Weights of a small audio frame classifier.
Model: arch ecapa_tdnn, norm batchnorm, depths [8].
Training: soap at rate 0.0012, 10200 steps, batches of 256, held-out accuracy 96%.
Rows from block 5 of a small audio frame classifier, named by matrix and row number. Each number is 500 + 25 x the weight over its row's rms, rounded and kept within 0 to 999. All counts start at 0. Numbers have three digits each. After the name is the row's rms in percent of the matrix's.
After each channel's rows are labels from the 100 clips, of 14848, where the channel reaches its highest value: "strongest on" is what is common among them. Only what is clearly more common there than usual is listed. The data: melodies that start on their tonic, played by one synthesised instrument. In brackets: how many of the 100, against the usual share in percent.
# c30: last pointwise conv (model.blocks.5.c3.0.weight, 256x256x1), inputs 0-255

c30.249 099:536495486486508523485462502450457501534474482459513539526500497496546511508548482518518481479510549497492502507515536508543520481466487533488478496526470475514546525502476494500533492513485571506461504546496500467498514492487484513442540518478505537523496519533498524534475486531479477526486534523490445514493556515516493453511504523516527489479504510482521462502476511508496489514470500463498493521498459477470534457525502500530497462526465488494474520513493527497472519525518495447485508518544482501523491511514531515523519532489522522510513482521484512489469493484501492448528483517536478501515480537477473439513483479495440504446502505525496533480467527487505494540502533506485497506483444509529453513487486525529485488510478493480455491462537476532518473516524555
strongest on: bass guitar-like (52 vs 5.3)

c30.81 105:510430483556458517490504503501501507503506531452469512520484536545481453516478476537485473500506465539545548474512513478478465461487484490476543475489511544521488501511515483561515527484454540496467489435488555498481520514525508473540515514424508516529494496533454466498500550477495488505514463480461504467517466492495478465489489504461496525491516470489525511493531517513509499485501479494518475453484508499477519495475488505488461494497474492463488508503509491487436465459518507482465497528527489492503498530510524505537488501525544532495533489492480502509494492459544547482483485514470506517513455498512507491487515516494546490456522498506476497519479533493488481508498512509486468490516521507461505513450505474520507479477491525474559472514517495491483538497530502
strongest on: the note F (91 vs 40.2); the note A# (66 vs 40.4); tonic: F (25 vs 8.8)

c30.44 098:468508533488498500521495519537492488515540493482474510512523446526485513508490495488462481500508506509508490483492472517508506511504511471521479471467493490519522502515486549490496504498473522506469482463497514477564528480503490488541515471496486476471485464501525497508548485521475540495531517476496489492520478498536518487486508502545511539511532476493500516546499499510523474473532483502457507475488493481484472496457481525488490560504522530488539470531495527513501525471514495524466499491513535519490468472493510478503480449513508473493495481471486500509499468482479479498487465465487499523532490455527561489449425557515529478479531522531489495474535533506491509522528563502503542514471491489487517486552522520449462476493469546512445421502469474496501556475493504
strongest on: the note D (86 vs 38.8); tonic: D (32 vs 7.9)

c30.59 106:495497491528490509514472524518485499489471486482514489495522512445474538505515500486467513494516478505511495497519520496530563511507487491512478493527517475527480483522502515473462547477465501509516470484510500527535513507497453510530488479487432473477520490510497492489516488526482524537514527526520479513507524527504518509493497515493467489541499508542461476527488490504518511497520529531482468528546550499501539522481518486494474504541468537472519491483508511479479508505516552531521504487492536496514455460458514458502505440526527495500490439484524485512561478510511500477476503506501514472501476526473485457445515487498507473467512522485480491488540507496491534551484510506514494462529511505509496462527458507540514576461523530481534483436557489562509478467499475
strongest on: bass guitar-like (65 vs 5.3)

c30.248 097:497516491477493496487530511508521497505492490499498514500460495542446478497512509490548534523511468515514511476516547535468527459455486522482497509492523448510557517484497446475505486525510534504492512478498532491504528519473507508484466537539484510551524479484513470542470487519510543507545474529521494435486527518523528496516525481530492577475492503448501521474475507509496496474505476508478496511537499482456489488484496473490511521479495509458508472498488516512474483507509550527491472488459510465494544473502479525546495536479488528490468505536520486508487462472483506521480461462500517541495502518500465548527528519490486521449496501444530481491485494495546515548514480541529497508493527477530492501492529498478499503461461488536524471547461510484489535504470497
strongest on: the note G# (67 vs 40.6); tonic: C# (26 vs 7.9)

c30.245 093:543499507483470540552470483502554514502488459489532497526471545536500523493522532546497529512490505485529490535475505481484494523530469505467466499507504458461511467489469483476510524506490520479477511482473507514521495527499479494469500528467474508535470466508516520488495513512501465516464527499458490510455525496455520513481533504521536500440530476519462542540494542528507519502496507491481505478549516515485496505485496509474493493502544522505524478492508459502485479535525525485499514490477540519482506534530512504496512494529496527542535486531474506471472473486471455521505483533521471532463532474491522536496496541492472561540471504482534505517473522454463490467543497516521531468488531515491516479526494464457548465468497434517488473484497516509535488491494520
strongest on: the note C (66 vs 40.6); bass guitar-like (25 vs 5.3)

c30.67 091:513460521520531530503484478459479498508460457481505534488451532519525500475473477489521521549486509508458541512553478506535506508446540497528519518500512487469481502459502494508494451553487514502486495495518519488457483465494538466456553472470530500496474500544502552497502508480478504491475560501506489486517481497493523520507500504531518507531523526480492466479507520492476507539508515486530522506526499524467472508505491550512538513487498472539491502509548487483518460502462494524533487526541457509501475528547485505501531474502524521498505486514525495474491508464499472492516502500518569535485497450507554448525498503486498520520540528506489484487474476496534489459509520516497474460477518497464502474497494502485526489556529458526506477526549497469481522522521507
strongest on: bass guitar-like (26 vs 5.3)

c30.72 103:568536527477463480503528462453474507466530522500479488507483480538521487481505521519524498522531443489508522490522521489519471488520507540493487530489491521490538499535520509505537459524502504519495483459503514528518498466487492513512506524517468515503485514529485463544490500499475530490546499491489537486490483540530526482459510475494473493530498510485509462506482504519486486513491511465522481481487482533514502476478483524553484492494466450489472522492521458473495490463506495524519508464471467486537474483451510508492504557525446514513484499484489468463538518482518510476497501506600484545486521503443459510526479528542520550515497490509506496470479520483496510453494449504533501534505478486494511512524474505525524461486559475476472494487472478474525492532497485
strongest on: the note C (75 vs 40.6); the note F (65 vs 40.2); tonic: F (26 vs 8.8)

c30.145 108:514490518474520544501491469519492514483568460536516512487474485521507521480517449502465454515456520495498513536509495469508551493544536499513508484496450500504524547505504534477513537535511499487455461521507459493532476505470477460481529519546515507512519505502485476482512509532518476454499491500507523531474485535522484510470485506483540541530534496509483495508473452505535516524498489520488532488551531497489500505528469518519520469510533492480516499492527491505517511509509470483508541485420460491503517490537513456472482480459510529522484506478485495534531503525540471468483504484506510540534452543481521520475531532467501534466490539481506512512450517525487518532501512513512511468546503486469458500504534513530512526513500506518484487482489525461493465474523464
strongest on: the note A# (98 vs 40.4)

c30.51 096:458486518520509539524515546487461480495480452512503499540489531579464528481481542513484493470541544498527480483501480486471495517453508531466517502465538477493500512525478468510531473504471505470505533505483521509475534497510485513508536525516475522499527462497472501560489489487478525491522522523495510493513507467474515516430479485513510494494522456455516474467432459501512538516491499493470470473511509508480493482496476563468516529532521431492509510524500526457510483465529476517482468515536524523531537523528513533511498487465522531483515518507485476471487508532505483471492481517474487508506490489456495493482514522516500485527494502493524455474480467475493531493486511502509480510510508499493499521540531523511486464499477466519488504483453452527450466537522510
strongest on: the note A (81 vs 39.3); tonic: A (29 vs 7.9)

c30.181 107:542441515503500474490510497472459517483518544478545513481521456518467439480489460509525495497559506508522539513564514507451479528471505480498490476510482533502542480498509474531526504485456506446506505483470507518534499493484528481514505515491476515506519534482503485523479483470523490471505529541468511508490491498510483502534489444530516507533482485515483507476557482495483483506489510518529454545504509499491517501540483479433478494488455477491495518480487519457473507487464494488507488503516537489499527478499452521519527496474537535518539500526513491507485487532522515540519539513460545465483515541516550471511526500521459500530507497513530468497465447511506544507508480474518511531495471541474508480531468481473528510487499505491493512530487494471508499450538504
strongest on: bass guitar-like (41 vs 5.3)

c30.217 099:494504486533502449475507469563475512534502471472518485452475508484457491491472505533484531458495520499502485508517493473468498513500473480479511476497504484539519514491482482505497484510478478481488519457518503548476536460498474477493502501546502505505553492475512464501511492490469530476460507500550472454544459535525539466486495482539476502478508483519495482510475517530511496510500508481503481494487483540516501509504450520478506547501531505494541520478505511482536484533491506517497509517534486525529485537524491528513442505522472480505485473508501463474541508501521541465527519490475465541508510466555456471457492464472469486533497512504466483474505478485531481512464505454450496481519545541468487504521481491533553488500508551527543484529545500476487512530489491
strongest on: staccato (72 vs 25.5); pace: slow (62 vs 33.6); reverberation (61 vs 29.8)

c30.90 095:535494451488491513470459482549498518470483504502491562456523539445508455470514452517507520483474503490528489497482545481502504522515572511514565515466491487499500498484516490548494507527492527469473496490531510487505528506474494507507499470499504546483459503459541505528489505477497507519526506515493507563450477552517483532495484483505517511475511554551516498476515479451487484497499483478524500495496497499505520495536499492516464515539533513482535511499499502459464526531503506482538511491508494508502529511533485489513500486453471519522523493484481529562470494466534511505472492466511558514538505543545502503552487487533473487496506486470495501509478471501534478498490518512485497487477515475497462496453515477509512518461481486450468478462479493495499490441493514
strongest on: the note G# (87 vs 40.6)

c30.89 100:511452513518454506497466496502494468490481489495507480521499512475494504498484526477491500493513537473546513523489475497495478477475511459543474497520535527529469513512506503488491466523497479466539537487533462498501496510506506508525500537473483453492496512524492472479463530481499502523463502506486547470484523523505486466521473517554524529515453435483459546501526475493525439555514497473467477533481459473505502492493478485485531516517516485550518562467512488481487478485562511481538518484490495485527476498513493503500502503500521494471482472498470522472467517524476477467473517446493518485506510482494517482488511495496485527468480545509474482495542487517513498503507540476473508482505540540465526462460532530482537513553532498492506495537521506520433512497525561
strongest on: pace: fast (64 vs 32.7)

c30.58 092:506503489429520494504477517500511538508498488481488471521465467555509514429546502546544516503480473540449522510526526484544502518496513477521525494478490467484512512471483467506512501513478513531502473506460520506476528530501488474501465487541517497515511537507479476494502503497466475481526497466488489479483436492501515471517509472495496527453486477502517523551509475525459495501496509545491505492506495502522480548523507476501469502491495496513493509536497520537477444525502497502493513477513516497475458551509465490519458487525483530486496525467513516493512480482496504497448506495499520518530517500528461528521546480477495510474525515499511472504462521550498519543518419466470531525522501470507514483528517476528517481474491536486499518544515553506465502528556546
strongest on: the note D (66 vs 38.8)

c30.19 097:491462527544508516558495478483449559486495470520509532502519541503501505523487487536451497492490523501497479507475511483494512483473482523545518451492519496523555539508511475537460538507500458537507511531482466484483455486484524531522484493481488506497481515478483503511498497541537524483508503477527524460511480499526484527501472489474494508562509512525491554483489498472531552498508507491489516484483522479497509496545519489513511516520488522476466529487486463487555513444466468475532493500492522474477459456512511461443471479529494524495477492491492482518508518506487494528473481462457435442549524508550496499495487529495562531478488484512499518516533511523507461508482534470504495490530498518507513508484525488473480496475488474503476470509490511497511459526482460
strongest on: the note D (97 vs 38.8); tonic: D (32 vs 7.9)

c30.234 098:515461515560508459508518469536479473533473492471478499466539495489528470477529472522534478529545494482502508485511507471498461486518539520458485468518501438533540487500517488476456477491533522537485508514476544485507503448489477505503500526486518527504492469517479494483517495505504511495456510521531552479502460477508527477483503485493514470495517456516482513467488478488510552456507510541503469526471502549525512500498483513534513525485450454497514476532505473522524544500469518468478494517480446541505486495464476477504483489513481505498528528449503496515520463511518532467510494557548481529514471519538474569491501539501533484517486466480486460504491470489488496479481468484518527513465488462520511480461482518468472489527490500484488497508480500495550507484493492
strongest on: the note C# (81 vs 40.1); bell-like (29 vs 5)

c30.162 098:466501516507475534523533493529489493469478502518513481557490472528485501491509514522471531522492513512525529507498553494501528475528478510519526466487481480487487502504487502485483461499492506490502492498497483504526499473490491534460463516538456529521514493496476554468497524533503520533528505528435478526504514495483529519490518511472506458446553514570514481506455502523512489497549477491500460458514474473502509537504545509466515500448487467534514503473464484527532525514525493500447473474521510535513506479485528505489467506525526488471554530515522495506495495528511515515461521502493455515520487496494490481517501443565464472460509480476533477474458511464529500494499462522558505459508497482515484490487532472482527496491521471517500458511504451515469490541489493
strongest on: the note A (76 vs 39.3)

c30.8 106:478518511492485476488485513478530511474514548509504513518470481455510515518510486511477557511493491467473514512515527552464471498467545433522502534476491469527519468486533518527539449514472455489499525484477473533500477518488502484522502520514497512478495509461499519484506451534475494522490427521508484510491537500491461458463519528526512484526482465495478504503511490519484496451495497470512500495522489517573552499494530460529479477479474543476503468466489491455484495496457514507536467458522485510488497506468522514490542452457479494467487489476502510520523517490500489515491492514493536532510517516508496526526545479442523516465528535549504528480513509474526497477528501480513535550515501478499492493497443486488512533495496528530512486489463491540538516506503486
strongest on: the note G# (96 vs 40.6); tonic: G# (25 vs 9)

c30.88 098:520511512477519426464505485524556490486505488497453522488492443484543510475524543465509484495480509474595548485479512514509541470528510518487499487556487499474494491480460530526465526484520503488485520521485518499521485432532465479479522477471541501484494491515486517459500481487493479496523506477471487530487469533497474529517482466493504479488520504505509499520493488500509474476481489489520484541511536481433503503484520463498472549495482496516488504506520525482473533522489500505517501516512499494524496481511501520529516508503500481509532506504521500494516538520534494482526470513496476478512493503520522497475530501503546574470519498511496479511547543514481462451515485477453470503546462553516515496546529530527503488480469487516507519509510488464492486551507554
strongest on: bass guitar-like (35 vs 5.3)

c30.190 105:511552496459500479472557451486464529455523474495493508483515548453499492534496474471521491518481499517482516509521500518507490514476507483512506498519542485504479496470461503480447488507457521521463478517510518505504497486538487484491497481523514481506512506516519474508491490452504452511450491537473504519507523532508483480543542551468475512500487471507489507487498544494528523490471522506512505513482491497498490503514476464519522481435474532481423507561466503527505517456525456452490499484489483482515490503543528454536485522480486564492459472462464488521520451538505491498510506547495535458508478504482491520495490497521492514532510530474484510473533527471517509477491483476481495476500497513429541485512491476485464513549504480511484499488539527510506503489522497
strongest on: the note A# (83 vs 40.4)

c30.115 091:533510548499440509474534567510515527516493490502480540505480563591472485496494477520438465487472503491519525468525540473482479508500482467513523551503497527444493494479482513480471479504483517515492451525527527521498507465547495478489495525492511509479461559506486490484503515520524494526483472477530490504531528497545526492529529484520502512477495501481496492498491497524514480507494455496492511480502486474493506464512523486482511510487504503522518510516519508518469515513528518531492513495533530532489488506453565468550515537506473524477484447535534495519498482506539470546535498479462488483490522477508494496494489488478518525483465479480516491531494522516500511503505497530504459536444550518465508468528526482462487474482462464524474512526487503540500501506527493
strongest on: the note A (88 vs 39.3); tonic: A (27 vs 7.9)

c30.222 097:507515548529516537452463488506503462478463460494491536473471476508489498491490474470523459488497521532522548485502508478525478536467498514513448520516491508517592493488504527508495474491523520527466463511510494503512523484532446457490497478519520483523510530455503498485494460520493487470481517524483489515481532462534526490456491497506513482501518513504455497486514495481525517458501503498499515511455500461459498495495509564548523482534501505482490516514490517495506490577547540483497524513509511518463512468521517488520460441521498502488502490517535477457508521523496539500537506506508456478498505489499513516478538483499518514505561489548494517510507467462430486483487524500478487483485514506491485504478512487507509502493451497529556529474542520498500495496489454
strongest on: staccato (54 vs 25.5)

c30.64 096:492495500542477508452489538443473546519473474466504499496497483525517464504483544529475516498510467523468513497552497506509463514457465539501496555456498525512483511438483493515489488489529491518503541447475502481539509484525489530472489510495535496517492499551514494532493491533505465494477512553505512466501505512480485520512459479492467493488480464518517505447500478501486507495514452515494489464510470523505510510495518500503468492545491451480480478513522472518500504461530535502497478503490487520494524517497493540545534493495487440510493542493494469489485477498491484485509547583496520491486457453469513531496463472472516544497470518524465479522555478501492528483498496520506437517492461522516482465493515497479529516502510519520472521478481483505504520533455521
strongest on: the note C (98 vs 40.6); tonic: C (32 vs 9); white noise (29 vs 7.8)

c30.160 103:488473503532485509458510479515513516501517477525511511519507486555497546487507444489509490477486480452505472462475503520520494521514491533513511487516509520506561492494482476497512506516458476485524527498467489500464534487465499468497508496451520498507518521557493515475466464499504476499492498480546508500488500482526484504489489476531513520489501476437480522510466467480510500512502528492506486484484493527451509488468525488498478507485537525499497482492465468468531513538490506494510514503497475503494508509501466528537472510505493456530483579517478507469498449489508501524536459521479506499567535484506469519503474512480499570496509462519489459482504493488515445478462511473511477584501496489495469486460477519543496520514478520541542549504532548534483530471530467
strongest on: the note A (73 vs 39.3); bell-like (26 vs 5)

c30.170 095:501474515512513464488493493502470518517487441546505473494503486511490521514474495519497437483515476459520486480501488510468524508489555506526501514519519553508499481487494490510512519516510496545512508493512448531473493513484486476441456513467486497520517513519501522484514477478481491516509494434498491513547507507526543518497514523477498525482497496481506500513500532507493476494539513509511503492505499520495485459517463456468503459471487437477466522545488515524499507522513508513502454491488515480461496501462480528498508500484508540497527485508449471537536469536476509455511513452487517494550453513516471495525478536483496499562505519537478473520513482515496523521456490458496558517496460497484463448542508527432505507515530475533532492474549509499515522511515549
strongest on: the note F (68 vs 40.2)

c30.218 096:522521504450460544516532476482483505541468473503535471510517501492487468533568483542511523472482490508515490566504498505499492542498445497525522505520510526519489502475505477522524490541551507552517517510494520469463515498497517513510490473491493496511461494539515546499548524531501450503513560501525447522528545483513492534506514532491477505514515522485451484531475491501540491516504507490429476556494528520507539454480489524498519513511514500502487493477507520478523481498504480464513509487528473485460487496491476506480479491518464509471530537493529493511590507563474525502502465525474485486500515509474519510463458497472512485496473513487496488530465469494476518514497505494502476523479478510507464469479530524499525483495492489458463507462478503502534497500516505
strongest on: the note F (86 vs 40.2); the note C (66 vs 40.6)

c30.135 113:454488490474540461504455472490477505459483494483491525532460483454477501470511475478540488509491468516487478526511462522507480488498502520508482486478444464528466495522520503505467464485476497478548494497490500488495508491492549507486536490518512503482566512497493568524536480454518520490489511500527514549466472527452456506530518497518508520485526490501458475482470525496483530483517464503509472528505505507508523517489509494511543511508524466473511516499550527537468555527473513500502508512513489518489542508529507521485494526524501526490471483492504469514499517482497481483477539515481496490515517443553528500534556519472504483528504485498507494518559460456482506490508502546467498482473503484497460473565540472508480509499517484525454526437533498489499512522506493
strongest on: reverberation (92 vs 29.8); staccato (56 vs 25.5)

c30.39 108:492548534533483494492480508451511503529485504515458512530504434495510508500505488537506478495532453558526507500477526461482511453518521485461489499514453534526484517523459505518476454561482485475493504503498496548494504472504509481497497499495479492517504531513471581524507489453449482522483511530535495518541484525495500513527500520488482495481510503517530511450488475486469480503508516506478481505469489478493501511492522519544507513560510487493500535539511485462494485487502533467506498478545570493458482509518504525538522505519475487517471481537496469514529544519506488516514470480514451528534517552499521494505498452466460464519520545466480470490521490473505521511517485525460537501479465513490502467514522456494485494516488472464518489496542513497483504528513507
strongest on: the note C# (79 vs 40.1)

c30.83 090:546526518489479492562515513484510532535477496498541529476462494517468473511514495534550514480494526526487498484515505483464503495473471516499526509535494475501493490529521518473477502513514513527565499501463498486493498517452481560491555495499469520503496485507518516504533488492544507506475519475518499481500487482546518453488512507460518511521489511515489493512456486487473503521508492488474520506512464472477515513462516549485535491552556510514481505504507509507539496486497530529507484548469519506503477480510457469464507488474496508496528491481514485506515501475495506479536496497460442484501470486534571510481478487528467447460508478551534499546487480471436494508495472508505472468469508522519528517518497513443495476505517440526518548514523477542488483530467496
strongest on: the note G# (73 vs 40.6); pace: fast (62 vs 32.7)

c30.226 102:458497505539498476483463494487478511537491546551486500490493489500532544489532490545550523497496515494464482493539491483507496495474516541492576501486513482526462489472515516507462496491525521499487521508454500510516543544462473501538495508502525482465552497514466501505495473500527488539468535489478461501543517505504513471457492471480507477534491488484525484488492492469486491506520455511499452458493453510420532472512521472471503494515492491542455519514504478561478545490528487480532488493451459500513505529518473511508541479500466489496480507497511508504499476532480490494537488504476487474530486472462468522473478509482502487511515475482521538491488479530453473524521496507466511506488498472481481487456461493493493527507519557499525491483457488526476484538465515
strongest on: bell-like (40 vs 5)

c30.111 103:498540472516515518485498500540485554491514487489509530527469502504513462511483462484504538527478551456485528518537523468511471491457537413502550508450491483483474480472518486574503461536536520525517465502512484513499485461464529493506515509486516530494480480529537515506505520483498467527531525499479483485476514547501475448559491479540462505506513482514499514488513510474503521494521519509537498450474482516525472506492505523533487487501515509465500510503480478520482549538505477508473487489490513495496520500550515531487527483487512511488470492489522511510532467517526477524477485497471481506495526538470519485514475488461502458447472482512500488490472515512448523503490541493464489522530455471531492491454491504478489473523502488453511489478455504504488504560478492
strongest on: the note G# (85 vs 40.6); pace: fast (64 vs 32.7)

c30.61 100:440502499516489462496492500519515489462519466518507525517491449535483552493484513510527520510502538506528487495471472486516536466503503505510465506529537483468517535518506437568505513481507502500514508480515499490512480540446519496522494487511500530518523515517507518471506490514487553502496486494504495522483506525477508487515504515510476519431496464442497484492498484475468501490459508489535502509484514482528503502526508463512463487491540497526432519525521485453521491471511512482513488473524483509499498536525502565490506503520493514524524505477453453495533530518494509511463487474483518507504539481492497474471464543511495482546513476557464480479470465458482495488482469503494590487508464479482499509484523508503451452502528531552502493486531493480463537504491500
strongest on: bass guitar-like (46 vs 5.3)

c30.16 102:535516518529471448493473486474489508521551473511495519488549503507495471495549495512500548487491460507523472512538504507477455467522503495495492555480521453505462454510466466503472536545516459525468534474494497511535503492484525550503478499518512496520506477471539522451482517493500505497461497504493487486523509482518531543529483488515466471499471548562516484499491510482481515516495539463551520493501485443477518523471499519518529487513506512501516491493520507520514537504518507516497520499549538510481529517486500496475516521528519527475511471536468523491535500523497496518440466526497486501498520509469482492501504485507517522512479513482497475445476419512440482508489490530473502444478544517521500482456506497516474448493475536513498492504525533478515478488502524
strongest on: the note C (88 vs 40.6); pace: fast (72 vs 32.7)

c30.185 096:493486480492471468533496493499508504540535529512521529454453482484489517511487497503530439500486526479505538501445477529470545485497511509528510470523468493497503486530485520538509459487529529514514517489496480513492520514483502516477544534549502481507492508506482492486501519537499520529494494502507512447482531503501505482525523489504492452501479492504526505467526460528515484518493497499501550508470472522535502481520505522538520466504491462519513508544527448523477460529530490546494511530474522538449471493506464517504522491473439492568507504501530498481518481512461442506482513516488522477497576505498498532487449534527467500496519483473498465487495504448513480511487476467540535489501514472475509490505496502451476492563490523517507521526497512462465519510462460
strongest on: staccato (51 vs 25.5)

c30.215 094:576507557469525512457564499495496472497523510523461485457499511538516497510506468536463541508463471467515514513510466481482486509517541482463544470552538449511471503490489533518506495512515533487480508485516530487482528493486530476505519538467501480517483544536473493472492475492497539486521547482483518534548508535527516485468508521498492529468491497510448497491468458488493482532526493479513495500517490525486542504507500494530517545461550495528490444499474514499498503487516482482467509501487454483508503511528488496549559498453471487474510526515523508509483483501480499478541498478534497487546477492468474487442511525483505478477518475482515515479466487521486480511536482485521509497520505477499493469535500465501479519544461517473519518505515504504519518543532497
strongest on: the note A# (82 vs 40.4); the note D# (68 vs 40.8); tonic: A# (26 vs 7.9)

c30.207 100:525515478528504523474540483519505528494507463512515469547470564522536484499520508501537453490514473486461511497468521529547465542516503487535503532503477560510483516509481509522477486496545527459510502484487481516460504503520507518480467503512461522499529498504471497500531547496518495489485471461513486549524506470508504486499496471518506546522491510452487485511512495446505515529505535468485449499496498464521504482486525483502508477502447492532506498545489493481481473517485520501500469518510501511520472479555488478459511502454506496498454482493518494553457468523508470499510506521473527517443501529466537519515480502532489491480512522513530507547488457506563550483466540477507456508485504532500508453494471553501508491509488550532521520496501493483476493541513498
strongest on: the note A (74 vs 39.3)

c30.187 094:495498516474502469474488519496486462473503480545502469479515489482489505469481449458511512482503527484489471485534459509548492542494499485505485494465527556506550503473493542505519463466500479480532513454484480510510525522476482488494518533479503459489500492453455469527514492528470495519472502496535516491511518509459518495513513514525548448461545463560538520487490499513511536488526500532496484513471468499478530522486515510527482538508508478477484486487502501477505470505516561516516539527538503484535493483524486546522484453535487532506505547480545498535509480486483542454537505522527507536499530485471527488461480522483494509523506493492481440471465552540488511515458470535480521486491499510479528498503500470531514507517517494486517461499511486518482554479494521
strongest on: staccato (92 vs 25.5)

c30.69 106:511521486477477485514479542504505550482491469464483538475511496484516526519514488527471523468503516462493522507478479522468524490487484452477557489475509488514462489482513442480502476530444531502486495538486466499524478511498491481510442490476485491508542542564515479497522523522514553452543505454480476479492507527511517529494534513489513508469508490526542505476518449524495472467506505523501504487483519529545496531497515534501523526507498467525522495478492468479518482509514534544477449543481477525490461520541488524471538521508466537523501546480503475518539511547495534515477483515479480514480505508506520525464512497493515485491554483479486514536525507510539521523455530522498560532532523530468509479518502497504491451509500493525510488485477507483482520487467519
strongest on: the note C (93 vs 40.6); tonic: C (26 vs 9)

c30.109 103:537477526540508541496488482497474492466518493465456539515497527446498447546483520489486490508484537504494517521476515504485488545527515522456521515514492527517492503472556528482503487476482466490458514480479514473436463493528510515495520507528525471529502526523502500477478523492523505534467506497526522495455476494493512473503521462486506524490520510459539511534558514476500494498497476493494493518487499499555469521451512487509534498533487504510513473505556494537492451481493504525514459489493516484455511526540516487495482516489507507480485531528526566464437516544438511508529436507498524507504541498514447468480519490521527486500536492471506494469496536499509492502476508472494497489471451494474496462518484502511491503536538488524520520500505510503496521472553496
strongest on: the note F (78 vs 40.2)

c30.0 103:487546543473490515478503514472509531500480514481525508530494515484497465511469518490494505529534498494508479441496505540499485507534527517502502513492489459487465506475521490484498512498514498481485512439494471519503499506521480482496488481515483451503511529490492468511544459519521445483510485481464544527505522500528449492469510529508525480487566504528537486501456487496488472467480534517506515509479534515544515488538544520471462473491515491505535512533534450508499506536459490484501534502478513493486544490485479457524492461545522498464498478459488542493480477508502525474526552478499506477508459508477475512493451438491542539499486493513429458506488474507512506498494527479495497489462478497500476508535459474536521447462523530514493519495532474492476541475488518
strongest on: the note C (70 vs 40.6)

c30.171 099:521502501465504534509521514492454493485520500529474436521518496483473530468481541524468511497537498529483503533527504562470533515518460572502491537510464497485443526536481514505464468543507487483457490503484520507465497533511457513504527547493521479480501511503523523509446507469518515476487506476504523528481531509496519538516516545487493513518492521505515503507535501490515524486474502497493478473499526512497487485518507482511505466485497508448442537494530533488459506515500491522516500518507508499523492458471451518508524476510500510484548492545525538505527424494487474525510520511501478518492494468482445486505506506529468479508496459524507497527548502509491467536496500540478532514479552493517497489511435476475513486537490468499480453512480466518496513483550493
strongest on: the note C (98 vs 40.6)

c30.205 104:504526492518508538497511492497515461481525524456492579488544498484526526544484520492514524484491460513503506477496502484494485472472483450573529533532515563507497503468530467514524506510535530499533486545482522491496511520463522490516514457480482534504489485507496528507525504497520509479515516474497512492521493515494479486541497498481461519462503458493492491518495469479508477484517439485462473479489489508485491521503465504532518511517463476482490530506499506535514513496535546482525496517476499468486508532467478500512490503521534494524497511549508474512501517487482520501511554508497510491447527481512475506461475536485496512495520480553478561464479494529474494514525535498445514506516476478451494519495529467486478520493452585523490444522500535486488453487520501
strongest on: the note A (67 vs 39.3); bass guitar-like (27 vs 5.3)

c30.199 109:491499509493451485528488515470500516480506487482548496519523507478513493490465433483461492499550509510544481548498520542445457500504497493488466519507538545531484470504522468506446541488534532525518472498481477531457485533492498471470518500457500495525509518498512483464495483480513542514478478514483495497487493527469519508534500471513493476476525460441538542528475490519478449471471539521494493491541523494488531509481515539539511494505497546511515518498500511502525506521501501488524511444504484501459483485545510523474482525518477514493500461505494481465495510512550505482466490451529484486490499499533518466485526505509490545538491484459550485504477479456459478529508493517458549511526466504505483466540463509534485502491496505510458502513517492463527469481502489
strongest on: pace: fast (84 vs 32.7)

c30.35 102:525471477557505496493534492479424484497525519506519481491447508522527545490514477533520450500511550470507545527476491483484502489472469477549487503534523470504532505495491521502551490487462508469522514523522483491534506506508497517509484535518453485468483524507486502542502481473493502510489477470454477494516510493498508510520500534548483504519469536529498480462528503469465512517466498510523462514463486480505472548498521492504491449537472486488492537508512512496527506530488501512468532511514507480513527492533511492490565533516537454497509531512464449479500511502503455532486518492464537503532527553484495526501483550488535470527510526511534526506520488478504533474507514476532492459531492505519477504502491527490512571522474470505506463480528509478485500453499533
strongest on: bass guitar-like (68 vs 5.3)

c30.99 095:478502524534437474500467511495502471522496524436453486527501531492515536442526441450516450485499501543491573510530512515510474502484476504519529473466496519534532437533550525535505498542476511490505499475498488527525537493479484466516439492520478461476471522512523476497516468465481505510484524486482479484495490484505486495490502506528492531478484475495483548533501501486493523519517512491514514512512505514523478514509484489484520477477514523518542504479496496495470513484534522461526475494503506528527539495510490525517488494500478473479506509501495479483495523499499508502522495541497548510523499487502526456537521495535518495492504505559561526517507493481547472513482480505523513473478502501511532430463496488499562498472509514443502497540533480538512537469479495
strongest on: the note C# (67 vs 40.1); the note B (65 vs 40)

c30.132 111:443466518468546478464474468485479514440495527486541473500492492498553502509498506485500503488484497513475509554516466455523508517467429490505459464478481520522505486509506469479478517511500502467469530474535520515507501497517498511502476526550488540494504483504509532511460487510512491493527495511525477494494504515513504517547515524494497480520498483543446475501537488525487492469504496492542497512533488522496487509478495532491497524501508461503553512502486469464537479513483508473478498489482469508480459486525458498497488473512475497510526462494518493508465529484555492486490443501506472521507535519468514479489495457483489491575470506469520490493528497518533486558526488521527489490478530508456454500506494541546564541497533465537455478490525464525516512483517510
strongest on: reverberation (88 vs 29.8)